Weights of a small encoder-decoder image transcriber: decoder activation gelu.
Rows from block 2 of the text decoder, named by matrix and row number. Rows with one number belong to one neuron. Each number is 128 + 32 x the weight over its row's rms, rounded and kept within 0 to 255. All counts start at 0. Numbers have three digits each. After the name is the row's rms in percent of the matrix's.
# fc1: MLP up (decoder.blocks.2.mlp.fc1.weight, 1536x384), inputs 129-171
# fc2: MLP down (decoder.blocks.2.mlp.fc2.weight, 384x1536, transposed), outputs 129-171
fc1.1205 106:149185148132072099111096089147150160102103099115158085113152147142097136159152064154138143132140124170151083158096103196149182050
fc2.1205 106:124105104096103170059169102148091142160120117148169135101146152094107208090050113106117149090108111056160126124159134094120148136
fc1.1206 101:152137147157094092092115131118085105120074109121115116147127084164148144049144144117141135074149111131079175145143157119116151075
fc2.1206 101:149137125125088137134146145194144134124120126124190146179113122156126136111112124099142123162193152120201170096118151155099095101
fc1.1207 098:122111162133077094075121105142089139158141097154136121168119123146101167127135145085121118153187150137128176117109118137159120122
fc2.1207 089:093235082124142106129166157068147183100108133055090061093128134179092146112128174169139123095074081098171115126148107124111155108
fc1.1208 101:118114080153146108127131122123214132184128140094086141105079167101075072170154154117103173098121151095123137108054114088146098167
fc2.1208 095:107120081136155090153101134128114145113114101126167098143137149179112092147127118088065184057112135161092123151126172151117105137
fc1.1209 101:101148067097078146141097115097164119138113149143121112133140116100146219117150118141149139094142167118108144139149172136115114093
fc2.1209 104:070124141162122103093120138141114132137076143119120022157153138092159104125159194136169108118136101155153072121112088123136117114
fc1.1210 092:173099142162138209088097171178145093143173078109132117183063167161120170076058097153128117190132140103117101136092184206101138090
fc2.1210 084:094131157113116119151145129184067119100112111122130131145163127117063087137129118104143095159107121108106133110161112136121074109
fc1.1211 099:158127057121145189114128177145094168117187164154186101140069160089110128101128102076153135147161085120156126148111123115102126122
fc2.1211 096:151124146121112111133189163100117082155098173167118141143178069112160092092144136123111120107139097137144140149139123094136156110
fc1.1212 098:090097125106120146106134111195063177134121131098165162151109145117074125105112116093082149135065173133122152141095115196165063066
fc2.1212 096:131134164056079152082131132185145118161129117138076124100072098107120125135094096063082124141112156116076116098136105120142135104
fc1.1213 101:119123152151088144153154105199131104119152126129147100199101099153170177093112204119181153164152019118100081063141171147140128115
fc2.1213 102:134126143149194164123152077155121167136072116174099149108193089163154102160107158097158091178119159077146124121117131097115143161
fc1.1214 094:104052072133230143065111138101165156178091077142197131157047151163171132081123089129168092184131174089100112126109151126116130127
fc2.1214 095:144080142098086148137113090131126116120175148157184112150142148108133168126119057173078102056136176157116115177140152133084161161
fc1.1215 099:083121133116148153168118144101120127149162150176151155156037122189081118077126179121166092079103194095121114071110111048109116188
fc2.1215 105:127096060127103141140072106124143140090178146115137062049035137144166154148139107103122160164155110158144151094125139129197096149
fc1.1216 099:113090093127161162050165162129105119033149107167178115137136149096115101135112108141144137177121083134169047172123121142099154115
fc2.1216 091:124112117106040133187145124092097118103102116096128103132105123118176126129150151160206145150197164139129102117122105218162099072
fc1.1217 107:137190098127217095157138108106119172160127144172149195130155145180110111132166161158124080141116163147165147072153169083116098098
fc2.1217 109:089118143161167090157083126135142122140164160132105151082206051102117144145123087138121131111111131096147150090117168133153130141
fc1.1218 107:156146140077073105140086091109118125096125109160088086161092148135124166155110161125108059142170112122104065185157139165125156138
fc2.1218 108:111128130090058109101120094135137130112139146129131138148137189167175172106156112142138088101094188113119127131152144079128159180
fc1.1219 096:163067139140155141159091173123141119128176124104152160118161142070093147147159127151136076116131072152098119111133160166076133085
fc2.1219 094:141105096152167128082138103068095103156147146126199195104151125150103099110046133154149108146112170171134094153107117154188132129
fc1.1220 101:146140111147141182168157142068153100061107166180131180077109162134123131112146126149130140167193122118090085145152146090129140113
fc2.1220 092:109184113093139128136045082157173137124160109125159164152115131127051038094079095164143143069117121125175116069120123111159160125
fc1.1221 101:138098145125054100144112145151116055127133089170155153128091119164115059100149196148114162102160172139150103097160150103067151161
fc2.1221 105:122083173130182140050099142099087132144059141100121114127128095198142127094179135203133135095137140120132144140166111147165113171
fc1.1222 099:149123128159149122180145102081120088184104091100077123079111091141146134125108138061159126084139082158187070128184121133137129142
fc2.1222 090:072186098149173152096102181175119126171106145128081054087120110105113125155107168175115189142119077115140152128155082156143128081
fc1.1223 094:164088178067141179085136169135162161128160124118163154172055152124114158108127162126084099124142118123122118105139137150114148203
fc2.1223 101:142140123142121131086082080121142147141124157160104117136110135126112124104105120159170120097143162143130212134091116141119107105
fc1.1224 101:138098121092116118165075101120166140155077075193129084159156150113100106096232094199184112062156157099114082153084119158037112085
fc2.1224 098:111125158149100105086095166119122128080096127101151160116127097194114160122164161112157112093149097143164085125097101102107110100
fc1.1225 104:192172104110108113079133126131112082125137118151147167157116125135145166107097160139103096149135178138151142112103152115134110130
fc2.1225 098:195128116153090185121109106130118107112107198153090145115086086156139151122156097175135152098136154116161113114203214110144116112
fc1.1226 099:167142141092097101098112116136079137091150112158145120167123103156165184109097136149108105118157100105124042154131144177158141120
fc2.1226 093:164116168108168166144183150098122110152170086171165101151201104107096141162167124132076112162121057157180096106183191108117121138
fc1.1227 096:170164152114134111123143148139082142094159042100174095163125170103139095119145138162151170098098097115101082122117119053120159115
fc2.1227 101:106073107178111186173169139170116132081100136157137116092110090095108126156138111116160103124108173098161150093130166160135139180
fc1.1228 099:162108045160153105124099143159100098149116163126115156106179137132143110076080050108088151069122142177130104119122152154121128138
fc2.1228 090:131095119130141156167125152119177113136117120079145138161122131152160103134117143139102166134101136119080087121154122107142158053
fc1.1229 098:152020127084146079126132103086143161120161111146073058115084131162145154115139151160133187097093126130159110147128113109085168125
fc2.1229 095:161120063132153140156059084210148155088155142102067189108085187099148169118128101153172117099113113166129119126148121101094127184
fc1.1230 096:153151073147092172086119163112130072149178108134138158158165169120101142086137188127143160166116130159091067106143129145096123094
fc2.1230 106:147080113135117153105142171121171108163075162198152131124163116118166104129132090154151157130111151080124096134171136087195152149
fc1.1231 101:190108154088154114100094159115120127102203115102184101107099124096135134101154114187094134125127151113141140144128138093107113066
fc2.1231 100:104080136110119094146120162133138134119103167133040077160106102149124057185135176137150131127166113108107128101146112133118130139
fc1.1232 101:161077114093105106183134154078160148076139072138132078133138141112070104149118128117137122098152170125125143103104100107126130182
fc2.1232 099:109116161123159101186166206131087120105119123124143138062146099210130141101088147052135182087098144166115141163151148135112214149
fc1.1233 099:205155152145130107111113117167119136113160141128102139111103148121121209141119132104064117149078100097153121105165110084150097069
fc2.1233 104:154104169135104092084076129088135102159048140101157115100131108073125139160128165148115156111132143122124101151111188143123125149
fc1.1234 097:123099089184124201118109106155103100116075180117144131142159141146108142111158104149165123159121086116126136099096113201195221127
fc2.1234 107:163116157126117081144140141157116138191132145148110133082181116097135135154120142104187078104177110109113097181090102167141118114
fc1.1235 101:152135073222099156153137169117095142131158135197189136184107131121170171144161104106100150129156143149149064114100141195128124101
fc2.1235 097:158129122087118153052095173035119102093127120197146130111163108168127155149118099127152141127138127074157136123130103139156106080
fc1.1236 108:152068102165134148150063142128148147146151119110170171162168170098120119168110125115181120079084102181151093160132107168109112136
fc2.1236 117:112135085159082109115138126116142123153103119088153172118140102151112083109100137115157124154165086139181086161103111164129114112
fc1.1237 101:172139135070084152118084109118094134123143131075156101060147178116094127144082117109110133145133167113072123119152100163120150153
fc2.1237 089:156186068076113104092146124129146122160124137114100122161138146092120103127158096151086162109130138160103150214102095174110173165
fc1.1238 091:255105100103195139134104169176184143051169100170139126172134125156156152147117136057136134120108089119123122130116186094130114105
fc2.1238 097:118102139149134160117157186179097147176116130123174163116066117133108096163104097144133137125086115146128183108114102161097153129
fc1.1239 096:155081181149153084171083068155151143139130191127194147084068085133128104105125082126118160132152135090088159113112159129108086089
fc2.1239 096:113156147107131119135100143086114165075178106143129086180152123135114173138150077128143122082121044184090138146109118174112097136
fc1.1240 102:158079138177145112127151124162142159175118095121125087117094079137137157124142121133155209087126138125108107120112138097123126206
fc2.1240 101:116156119156134075177126097169147109097131136087097209090116094130140137104134086116099126146150124137116145109160168091091184145
fc1.1241 107:170151114109159156132151154138138143177176112154104090085178178137160176137114136067078054121129177119156131156115201109113192069
fc2.1241 109:198174105147125121157128100145136142157125092159152123159128135146097141113133093073117160155160132100175096125149162159123177116
fc1.1242 097:181148169178161146105121099130083147145079114110143174092130191145153061140104156159111100137120125148119144082185094130151114081
fc2.1242 090:194195110135125124084128147183097141124106174171043139109121076100074189185071142142164159097104133094113144108123147205154106131
fc1.1243 103:134138067153128147088135134118122106111139140132103078107110082157170141128158135088144095138153054140115084083097102109112152130
fc2.1243 098:051214056106154137138112128137139153109139137135118166206110135088124178145126102108128130172108121155159167150100117140120084106
fc1.1244 101:145119035113109122160128176115092180146141111144182108137124140117111138115088129077111131169120136151090115090181090148122138146
fc2.1244 114:075131174207107107133052129149094153123064165201098142079172137151123147184096109172089124105130148079118116140131130106167178122
fc1.1245 098:132130155138163153138125127179125147135151129152131124086114135120077144114152169119107102148169116126118177055069087133084146158
fc2.1245 101:100095094078078165104145138105120137162156086134121102187121144075174181151134117151139153114103117101216093173135111130157156086
fc1.1246 102:105097177155163141127114145126111123078103086088143110150169124255138165132148120103152131110181080149129115126106129130117118109
fc2.1246 095:152158133118109133127159150155151114121065155161126195087195109151123122127103151081115120201064144111112123144200142100127140103
fc1.1247 097:168101139137110098178127087172171191196106148120104193159103085177084146145178162130132154134187142140148124158119165092188085136
fc2.1247 099:081133151129144121148166091150071088120125112053116109144176127114158090129155102105203159124132152148123142087118189146162131063
fc1.1248 103:107069111114132138142145136097152132191124125138180140142113144105125099131165162112116148110132134158111152127163153114099118103
fc2.1248 102:144156162162054131179127120117157167198126164109171180124096095109081120169134107140128079102156126115151137083127098140095131185
fc1.1249 099:174084114106136105141150146069152100158196082070105122095115104105097116151157135151188122095107097117144162122094119127103146125
fc2.1249 100:121130120176133122147170154143164137169100147131101109093126154138124168215140121130138132136135143091115127122115149141074129146
fc1.1250 097:136133102141115119104165091141120125124214174152153165139078130099141109136118117106144167117123135135122127091184094054141178076
fc2.1250 103:152170112090124125083158102158160152108185111058110119150095073138154092114129151117198122137114107144126133147107114062157099082
fc1.1251 094:139079098162183116145111140117183111087130149216126129113076118065102126089191094096142142116130141121127135109091113187134139095
fc2.1251 096:158131144123133123151116078154100151142108112148091119141177121118141182085123110121205147159191139155177140100067106069196105135
fc1.1252 101:211140168142128100129071171140112137114137079158093121082114090114118138135161155118113196092148113124175145116131152070061097144
fc2.1252 102:103183121146109071075081148110138194078129159152109096143110132132133096147160138180138079145133097122136105111090168138150207143
fc1.1253 096:166131135112131106147151163118116094176104141171123138150175160144111153164192103120134178184122148104066089068150109189087148080
fc2.1253 109:141169108141136177120102144149146110122120177143127094065125109114161130143173085133130140146144132104182151120168147195137140167
fc1.1254 103:188199103111143163184141119083143179161087123126121148140088133158150146073157094117134102079157040091109168140080144049107168134
fc2.1254 094:175108177143148099119057170161105125108102167190151178125072084190148158129134039138173110116146113110098081120128152150120157129
fc1.1255 102:108166048079126126110137138135119179138145148092126167129132071106183131116114091087125095100114157146182146192150161124118136116
fc2.1255 100:141158126132110115187133150121157107156090135138135132074157134096125133208130084161072127141131213126079151120099181131082114101
fc1.1256 108:136122105112124115132103119101147116163080101102147129062138131139133146142149131144129140171193159133165175199167177186087069099
fc2.1256 096:151131104124136082129139172155139154180144165086141077081117069124144112141101146140143109126149110115119162134100198116156111104
fc1.1257 097:099101091143179110128146131144118140122140139177058180159110134139135171159132156100148161077112169091078098104103139113130104100
fc2.1257 093:130133127184100120189145123142165139127137128123111196191098093087148110080152119063146079164137123112156125166103106090084109141
fc1.1258 100:224163148112109166161159123112061121124079163161150165103153169124140188126126084139118136123178142115114173156122097081122137127
fc2.1258 090:136099136174129196101093131095140104078055130140151116151081157125161135158148140145119175070167127109183126183207101129200140127
fc1.1259 105:161178103154126113143136158066136161113168154122149144142145147145133173145119111110084133085154095101159135069194185150124128117
fc2.1259 109:172122149166132132129112168135133152142117127144118152113128153147157107128199164151140159115144147097129147138113142150156120108
fc1.1260 098:123099087157082096109162137151154141089148152126162072122140125147115155074129146161101134146195133131124116102100131126182173122
fc2.1260 090:105114128093127083135212147158108174154065158103064147087148091164098125121081123097142141157109106137189100144132097154199134085
fc1.1261 097:142077144118104093092124148179134101090144138117133177147152152135103108133143141068092093126183116126126164128146126133132145077
fc2.1261 117:109136146114076160139090109161154129114136158134096104144080177145142150146077141163128107098141129140201110159119124118114104171
fc1.1262 100:139091133141093131177153159101116147169113148132134025162149112126112144143149150115186131128139070133131081140061093122116135095
fc2.1262 108:094104132156134182182153132162128136196113098171100161121163138178118108165101135179089118124168124129161100150110135102136144156
fc1.1263 099:181150120162090149181078084120160114132116110182139168169128117105066185172142161170143169126105086130158121083122141113101137128
fc2.1263 097:115117142177161161097111092066134124127126145102089153096157071125140199098163103120155086153118105161178100174123133107142124104
fc1.1264 099:210163122108156144183116112159125136114103056112157107158127109072099147133206110141178125141135082154162101112121144144143111113
fc2.1264 101:072138123152158139098102138078087090163087145097152110114197098174117006131132180140113091136135122120134151140094096125074150145
fc1.1265 106:127107179141150135111185170143158105193169109134070108140103137121107138127137089143161076069120118109116095164094098168101179073
fc2.1265 103:110171129124131139103169074159168129096142143147127135161118148157046117074137111135117148122074140095096177100107125116115148152
fc1.1266 101:150071109136147147145196124107146174136110150133133139132063155113127093133146118058189164150184140120113187116112159137147159114
fc2.1266 106:137160144117155169131145133125135140175080151159180192082137102160134128107136151149155114197169182138197175154141142173085103076
fc1.1267 096:099172094135121155134074146094123125131166194195185160136126153145118171159162116137160175167135104078132135153155167129180145110
fc2.1267 104:119087109148128135128077142131087149145148125168106152151176145109126087096095139150107094104075127097149149079126133148175136113
fc1.1268 100:150128126170088153083161132088076179114084122136137083203130164090080130119132209151103096165170165129156120124154080093098148124
fc2.1268 101:135162106183105182134156094075118078149133075158171133108099079115173155130138166108115149155125179129136131089115149080141100151
fc1.1269 096:175111090091121154136170123122134097139102107144115174144057077140117143147166125099171140103117168187169155122113101145118108099
fc2.1269 103:114152132121138102175164145137134124133129214098133080179141152134085192142115083120167128147093130151103110119195108135115075195
fc1.1270 099:119153104061151127102113119104127174099162151160136105148090126125026176125139142137146119100084116164121130135100151153103142117
fc2.1270 099:131061183133127160143114170138102060146086173136124137133195081141148116184150111089176153095069144205140100124095142163065129175
fc1.1271 097:165148121110135125157134144158172134157141218121095131138143101126125128175102130124060118073069159111150137113074138138155127067
fc2.1271 112:168120130103109097084063136188070168135091090182135138084091146106107169100150133079083153078111138132120147136137114072101186146
fc1.1272 099:166147139162115126078147106116112117127049089121114066107153143132070137095143147140198138158113081128142159164175118178157077092
fc2.1272 096:104153082167145121097156088134096113143077133038179049091146095110088114215182149110076147121143081088117115130121130140221137107
fc1.1273 099:096093181135146091118105114093111160121141060189130101057141110128137110092109178145146097175117091141148094129096164206138140123
fc2.1273 101:132121110074172109161151130146136101135106194130118206110186122113147109086173155120125104165106170183166123171097106130133155129
fc1.1274 103:179199116115107132098070140116122153112147132172137193136106148129101114123093085093115098161143075091178110142081138092147151129
fc2.1274 115:144111138121100157091161129143116111097113076184108149103134143117143069112143143166123104115119144090100114106082124107121087139
fc1.1275 098:128128095071075120092118176135144145154160063121134146172091151123104128146094138147121096114135136135091076122155175100099115166
fc2.1275 094:150107105115096163096079205139093193098111064170133148169103140123138132155082117119141140158088175060144085138118159139129134093
fc1.1276 097:099132067156163146132054157169156142144099164159131151107103101151113101137145089142157130147099116070177128157142141134099146112
fc2.1276 098:150087166171122118103091131123109108103145118170141086102151156137124172149113085108144149062137084122120176112168144153102148103
fc1.1277 094:082125183192096143061145068169139137081162156106080150097150133151117122065166126135194098177156168131109103101125118108170115103
fc2.1277 082:106140138069091120097171171139118130061120116119133113097107155171095137142159152117116142072158106136118048119153204117137115062
fc1.1278 094:126081109168168128144120186142097160155131093138133110156134189157157155139145178117197177171133108153135102108057098124172086107
fc2.1278 108:133079085149082154144094105139108130129146128078121121092145090130083140114108132087180103163157065104149098109104187198129129067
fc1.1279 102:132094027145154146065095100090177148102119120116180157121163098125126146135166066098145111108085095142172110158122192100141095164
fc2.1279 090:043064120133200093164163170116145131151156118140130118136160152170180091097099137115116123143127117133082161099151178087094075185
fc1.1280 099:093076091133160088114079105126124100094159158109188131144080176110159136163099125135106077106125150134112108162114128114148138146
fc2.1280 088:111118115145101120107146101075126094141130132095100197070184113100170130134138110105170104181100097104167114091185203096130146146
fc1.1281 104:184061133148077159152084081138121128118118137096121122181142128143181092134117073153158109074059108147131141163059092099202100086
fc2.1281 100:128110130128135111103096157173161126122157076127133161092210119111182163129153082157140072131120117109124105149167131120121082134
fc1.1282 104:186119107132145136135123088103159123142184146205144155149185155127100162114128107185199092095120127162164126141081127146075146094
fc2.1282 099:115131142110109098119117049201108124118122168183155164134071134113125130101104102110140077111146074097097147123101126116149206188
fc1.1283 102:152113110110129144105144096113124134131067128108168133169127117136174120112044140115130167087122114142151119152139063138123131150
fc2.1283 117:114062112110145136110103086155166118169134094169114107167160185124180158132122100123137127118133076135105135177106084122121098174
fc1.1284 108:135147107123168149087146124119115117199192147179153171147170148150156162178118148144174195145177065136122114179166080111121133088
fc2.1284 111:157115155103158119145131134160161097131149124172131073132122142075115155110097136167122111120172082095150087113153156092155080151
fc1.1285 106:115138161156182125129205172100110159152163090084116094086154146120131108137087130112109130148121120117112105204126087139124089091
fc2.1285 099:171129140127128127118186171174126134146161174129117156100102123156129109183119090093201097121131073093135125148143090164110102155
fc1.1286 102:149101202163173110115116104067093143116125155121147099126107125150101119168172146151153211117160187130128177134142139120195166209
fc2.1286 096:095077107086086135071156162132089161104160103135141093089125151191106155166166220192134127143131154134122176176170071156126154136
fc1.1287 098:118145073119146175122114159169109158140170097124133076190137173104135119149109119125163171150086112127117126199106126078084097121
fc2.1287 092:165112130165082107079109155109128162173159131115080127194107139107145102192114136101114089188099146115106163146101150154151090145
fc1.1288 101:166177176134096205175140109144157120101104139132068124195085110128132129137141141109163153146084074107138073075172128092124170153
fc2.1288 091:088160143163103121104135087161142204074110118144149092070112116117094155198112119112131147089087161104071068156196176175095128099
fc1.1289 103:191128152121145090112092179081148149137195141140136114132101162125174158108156094135118074097149111137062135171174154018154103088
fc2.1289 106:124117188117157152117082130091138147123192100053085122106125184143152106148123114073087100131134151151126084188150097097170138107
fc1.1290 096:152145098156198129165156122140148179122075150124169090095120108123117090090117154084128130054137132159177102130135160116152102122
fc2.1290 100:105130113073137116107109114153127096144117069144127114114142186197168121125090203089134143099094132127082155117138114113187067102
fc1.1291 098:135123133127124089137152124171131121126118161135156090132106142167192169113111105121167219126141107107148096109155121118133152117
fc2.1291 096:166148150175112165128153170179107132107059163061156122142132098140145093156099132098162062141110154065136119090164182153137166165
fc1.1292 098:127151105149115144103157088173156139153076085099156172125083160214122163177104109094101118149101100102134091143145034128180145082
fc2.1292 095:139088143160138137143082152071127107121146086136127140167148134135114152166089079063135168170069120064126090108134135113219091124
fc1.1293 102:103098101091118085134129088189136089160155134157109144109124080144120126084133107111206138069118102139129119207113146107138109126
fc2.1293 098:113122156082128112147180089131159174103075115109113063133116094134141150128113145129129093146146121144173088116078175132112126185
fc1.1294 102:131138062110134091113065105157142171179147155150117141083082078195108066132183130138140170154071102149146145152140183122129108098
fc2.1294 106:094116055138122096127118054102089080105130076150176169134091142156109136084118130162075128105036119125099125147090131126067147146
fc1.1295 101:136095103084119044111124186136100164063116086111173116051104116160107088147145128136148213065124144130128157083118183150078130100
fc2.1295 102:124159117142105198141076140110142109112118172115110122136134138106071096121110120089127097120157112135109204150115139145108101153
fc1.1296 095:141096119172115106179142154064095089170139067164088159113117153114126139101103156111207141156169134109158103072094100110123149150
fc2.1296 091:093159084150156129194143109089133165098159141148126174129135149180108098154186130088165124193145119113107182100101121157099147020
fc1.1297 099:203102104115102117102072121184160101141127121139094088152157138125148167135131109104123108109096141089152118146103095150091108109
fc2.1297 102:142124099127134141113106165107126118122076092078130162135181120134157147187152097076129126127162074153167109096084129160200084095
fc1.1298 103:120158108163104140075127127074140140124126119145108133108118160062195121120152110146162132125142156137167136097179138094130116151
fc2.1298 099:112180078132129186146101094096140126125106109100093145090067155107127145143155108129107143106133130166161142113147140149093159103
fc1.1299 105:129053163126079104102087055133122092076075159109159049112143196066110157111155133139155150127131076169146176108084133130133128080
fc2.1299 102:102086051116145091095092146170157115122082122101137142180153070152181099095139093117127153082063109123083154117168049152106094198
fc1.1300 104:168118042127095160159096175144137151093088118230115102108117100129184154114143182082123105118112150075096114128158160148148165104
fc2.1300 108:178162167150143095144100139168123143106101125102106173162152125097122125160154082161099058119088115167130137094107145064182133167
fc1.1301 094:177165109133109184107091148171101065143136110152177161126128109149172147095147087108139101066082086093176158109113183125105086119
fc2.1301 100:104194144113148151161131151074102129131095084165166201164156097189155148152152114165116116129129185171169107133088134137136105103
fc1.1302 097:178141143099092169116178170088176109100082120184116107083084141148144136086134175147113121105166142207106087156144141151134223168
fc2.1302 095:114199065135087124105128152158148188116152114101149065032009112134092140123099171184112117119173176095122117131082120147078097120
fc1.1303 099:157133114111130108146137048201143142176129130101134105153151128162134121115146133094091157200111120115095152173139161142092139083
fc2.1303 103:144163052120066118093112125173171146129109119119081151164046145149131195144130138123108109140141099155145130103127097128081173168
fc1.1304 104:097149120096113079155106145137168129127166136119212143140102086154075146154135209104053103147108172182134109087110165154160141154
fc2.1304 106:131161112167082076146103116099121165109066125147060129055165109181117176086112101091086158124157137147181098090200184091126120102
fc1.1305 096:112120102123163141101132123083118154069107108115091086123143094131165151039156124181161119147115127162169129140151068153130157117
fc2.1305 101:133119112154120078147047145144156154143131094115091095053116129097124108180133154116165136137105114115163161125117118162087097142
fc1.1306 094:134160131107057085122060068144079109091069085143153158145133160167192107131166099116124086069140149158163129098121112173093131144
fc2.1306 083:121148082151104113093089100098115184084123142145129131127123118107122182172129158119107101090101142125118100138124106088149154146
fc1.1307 099:135164111107128085126102161107085208099143099093175091142141145076197165122094129081166147107144090151106086098161165113185144148
fc2.1307 106:126140162103121089182154101150076171167126121149103120136131096139175082176112163099121120119123113150095136151092138110127072157
fc1.1308 098:142079111099147148124121181157074151103092060127139171164063179138094146192141142177126168117129141068084178112098128109187191134
fc2.1308 107:156144128162080139111114189127102166156053143123118159136121120160154168126048116055097118076142155120117113146165101112114187104
fc1.1309 100:084079127142195138163185121153145137140143074127133130131101127121084082132176136096138152158101144086159152126111130130157091138
fc2.1309 100:025106118072120172200154145114121142104160088186130129140101065075106124067163111081124115132130091111118157135153168119147094146
fc1.1310 101:105157105138197146090051112117075105150135056189138118218145163154113143132195128144081171170121141160166197103136124122147127081
fc2.1310 097:117140101118136128095055119096135099151099175178085089085129109147088116101197146127088097092116173122134143116136181073133173151
fc1.1311 095:154143141128103113152162171153136117122114104131087137147120123140142156166133123104114094162082119151181165102132132061100147121
fc2.1311 084:106221145152153148108107064116104152134083129137085161124126096098181208106074127138110142204105136141126119098133157111164084157
fc1.1312 103:071128076102130197116134145173135106118157114130156151154094145101173098124182142150123134106117131108116130173174140165127154147
fc2.1312 099:149139174126119153106092123131127096172103173152074083117108189120117110171117079158111111070143161099106117183117165110121089184
fc1.1313 099:131107093150168102108171105147107119138060124049159115115152133168145191168115151074167108071115069150118108177167128116134094083
fc2.1313 099:169132143117125105129132184106080115117128155086134121131142174143095191138113130111162096172108135084143128094132116165207149205
fc1.1314 098:128120091120138156180107081133138137158096126099188168132119187156126159152132161138119187133123185151124093149131111170080087111
fc2.1314 092:081230124135125130156129176142137089116114137137125182148042158141160124060153126081085168130152131114083155100148182063140150159
fc1.1315 100:177108142096164133111139172126084192126157134187129069107137114058213147160136067133143220112186117172196131104100182187115108107
fc2.1315 097:159099107090159124143113134112097131141050106100156158063213112144121131115134097088168117169149086131159135081113143104164130101
fc1.1316 100:118137100062144023112134136138146137195090125084170203144095148138124146113119182129136147109091134119111099083105111123123197166
fc2.1316 098:124126110112077156174142157109137068186148150118107180144134112159115109141137156157171109164148149134115150109086076127184155125
fc1.1317 095:165103082119084164150148122145101106132156190141054173147112106101149139136174153104223090154142117202160113138086155145131171112
fc2.1317 088:117152131108101186140103149088154125106069215154132127143154132102139077145088139135158110127139102167136141146126126135124182126
fc1.1318 098:119114095192080178175114153162136098156223125073130177109168134111201155135144110069159130121130092161112123120157140105123192092
fc2.1318 094:143122157137117130133128152121109100161137097156079116098168122077168113154140149137106167141134188095093092126169115134134183125
fc1.1319 097:158187180124093155109152164163138119213149141104127140080153130161105104079151101094126078103106119113124141108092158103136146180
fc2.1319 101:137185137148167108128122109170118115112153112209108118117150138125095143071107162147097186093068110122090154175176132147118165157
fc1.1320 104:102126118109162161154104161128133119143100070117103165158086122146166137176124134128054105129127100111131138103159140132098149114
fc2.1320 100:132169110155104185108155102166172148176140128109179189077141111167070155122079090135123122142091157189132136060123121095104177118
fc1.1321 105:178208144160117099128110157114170146138106095076127146131137148088147137138079041141091079120103103170127147124089172123129091093
fc2.1321 103:094081125136146118074118116077076121169141126071195170157163130166135132136112087149143133133087124168101129130156108134137157087
fc1.1322 091:146138095164176083125140086089201145102183162203150108133147186077153124139154093097169134114097111142149131126180133117122136086
fc2.1322 094:151153144070146153093100088159126138102155082138111117069099123096102106114103110171204114129140153166127085104128165088159136126
fc1.1323 101:119111158212102124169079119130133166153068133167158178098124202132110126118153117123146200143109091110125109166086152158161096110
fc2.1323 094:118134144192110123158132152150135124128090167095143104138094178132171102152087150133151177043161106161134150119129121125120141153
fc1.1324 104:151208117193127099075139120070121174105132109132115100125088152159215119061154140152144079125176099140130175175085129136140150127
fc2.1324 108:124117097095065134164175121139166168049113122163121085108180081045136115108150128138187117143110154132201159136143116125141098116
fc1.1325 095:139201188134088133092180161156131138131162168090121142112102158087111208099142174128057174130081117146181109111111159123148133062
fc2.1325 101:147086116111074173049087176110124150113085127114116099113070095086161218145125171110169111080082121146174125100135140096185100133
fc1.1326 105:170102108152115108087118150100051128148122096140151030147195083087110108152082087148144134136095156116150100127140112104100123135
fc2.1326 100:138145116170157165143168069153132117127092133169110141105070094079163169096131083114142106109117133084169148118161160169189138146
fc1.1327 100:177093113137154125172160091115149117093141100126110096131097162102202114121120139220109096127128177166111156103167118210158124127
fc2.1327 095:165173132166155118157153131068184126122086188109166160119126134086138154126157150101188145131119073142152106139144156117081113088
fc1.1328 095:112100130042106130076096100136207150161186151134145131080127151073020115109074107132115103080136123114119152154125132098149064161
fc2.1328 091:119092116094121088138171147176119154137087131076102057169109161177125132122184124157157147097129093140154144103124092179148170161
fc1.1329 100:159124112121152152163126112140145123137083140050168098059103168189180160193151104159081176142096126098141150093137106151137054163
fc2.1329 096:119124122139083142135171098200156162107097151137178108183058121131089135097066048114162101077115134133094201060120163104114116168
fc1.1330 104:133171129114092092085156158123114117102120143142099123135155114135120147145121134185094107110094086103127185113172082199166096134
fc2.1330 096:167186162133103120140157156102123158119065178120129064106115078079076093096117166134185164205141162114089116123197123179184141116
fc1.1331 100:152166105160165094131107113096167170123082167109109058100128217104084127125103104154118086113149136153194108111142123108094113109
fc2.1331 097:058133129190178132139122119103134142155127144102140145169157152123130113108148166182109099171118141068113174151151073099124138122
fc1.1332 096:135129117149109107112111147124091134130121152115141103094123157156199132138107145139156110167169140123221064140116170129060128143
fc2.1332 092:197149169167154122121150159174143112157096104091130123162104122136130089174137112130144079100116139120133129119115165095164095165
fc1.1333 098:143067088144135106122106145112119094109135147123184108189014102119077127146124131129101145084091094128116154159117118192125116125
fc2.1333 109:134126140145066122159150180171104063166094170112068125098147143158184063121101093091084132131086174128119113109124145098170064148
fc1.1334 099:121063115142093137121132110156118152156107131099161129130142128059155154064192192148090104086128123195097146122136110104084129138
fc2.1334 094:111185093149190184134164103156123111163139110113124138070054133181080133142131123120119086111217142140161118098124111173103180122
fc1.1335 090:101094121145127156134096192177108144161159140125135177123090159144132130183164132102044128128138128164199202129161156162099110099
fc2.1335 112:110148133112145166153088125152147153149133120202122136167164121117155083125090141165124118096142159125090128124126129104088111171
fc1.1336 105:106075072124100110106108067093150121118089206145115081160165142187177139131184135215111094109139081122090114150056138135142127126
fc2.1336 106:097162128141129119148137158110144122154087148105067159185101106137153152103142133149115100093121128105126156137116155104136116176
fc1.1337 095:140163120108093165105083148123140145110110116183121154139133123081102088116074096126095107115102164102154067080129118147107154137
fc2.1337 092:172137115168116127167132102148137167146097138090133131054083160190144165124133130164130124121115064119154139105120145107086144135
fc1.1338 105:159154063095080100119117130147107104142195112094113146130094086131191099177131097129150111170150129141075102123149140114104130085
fc2.1338 100:144125161157149068110126113095118112144150126130143090095097137087248090183139123167130154138178157108171137147100158121116101105
fc1.1339 098:144144097156125141175038157105092129114103155129147143103165145096163109146171126162167157111147129140142140118095149134113132092
fc2.1339 091:169118143160128088128125129110110186120160192128139149132158134152122136132113084108115123126069133168137136158118153118120168121
fc1.1340 094:175159107143087086188124155145140144130156100120165209120110119149084163147079141138143151113098121136121113103094132159108103098
fc2.1340 098:123111071129157130116103158052171170099160120100166111149108141118154113147099142100182116158128109149131135148163077144164096048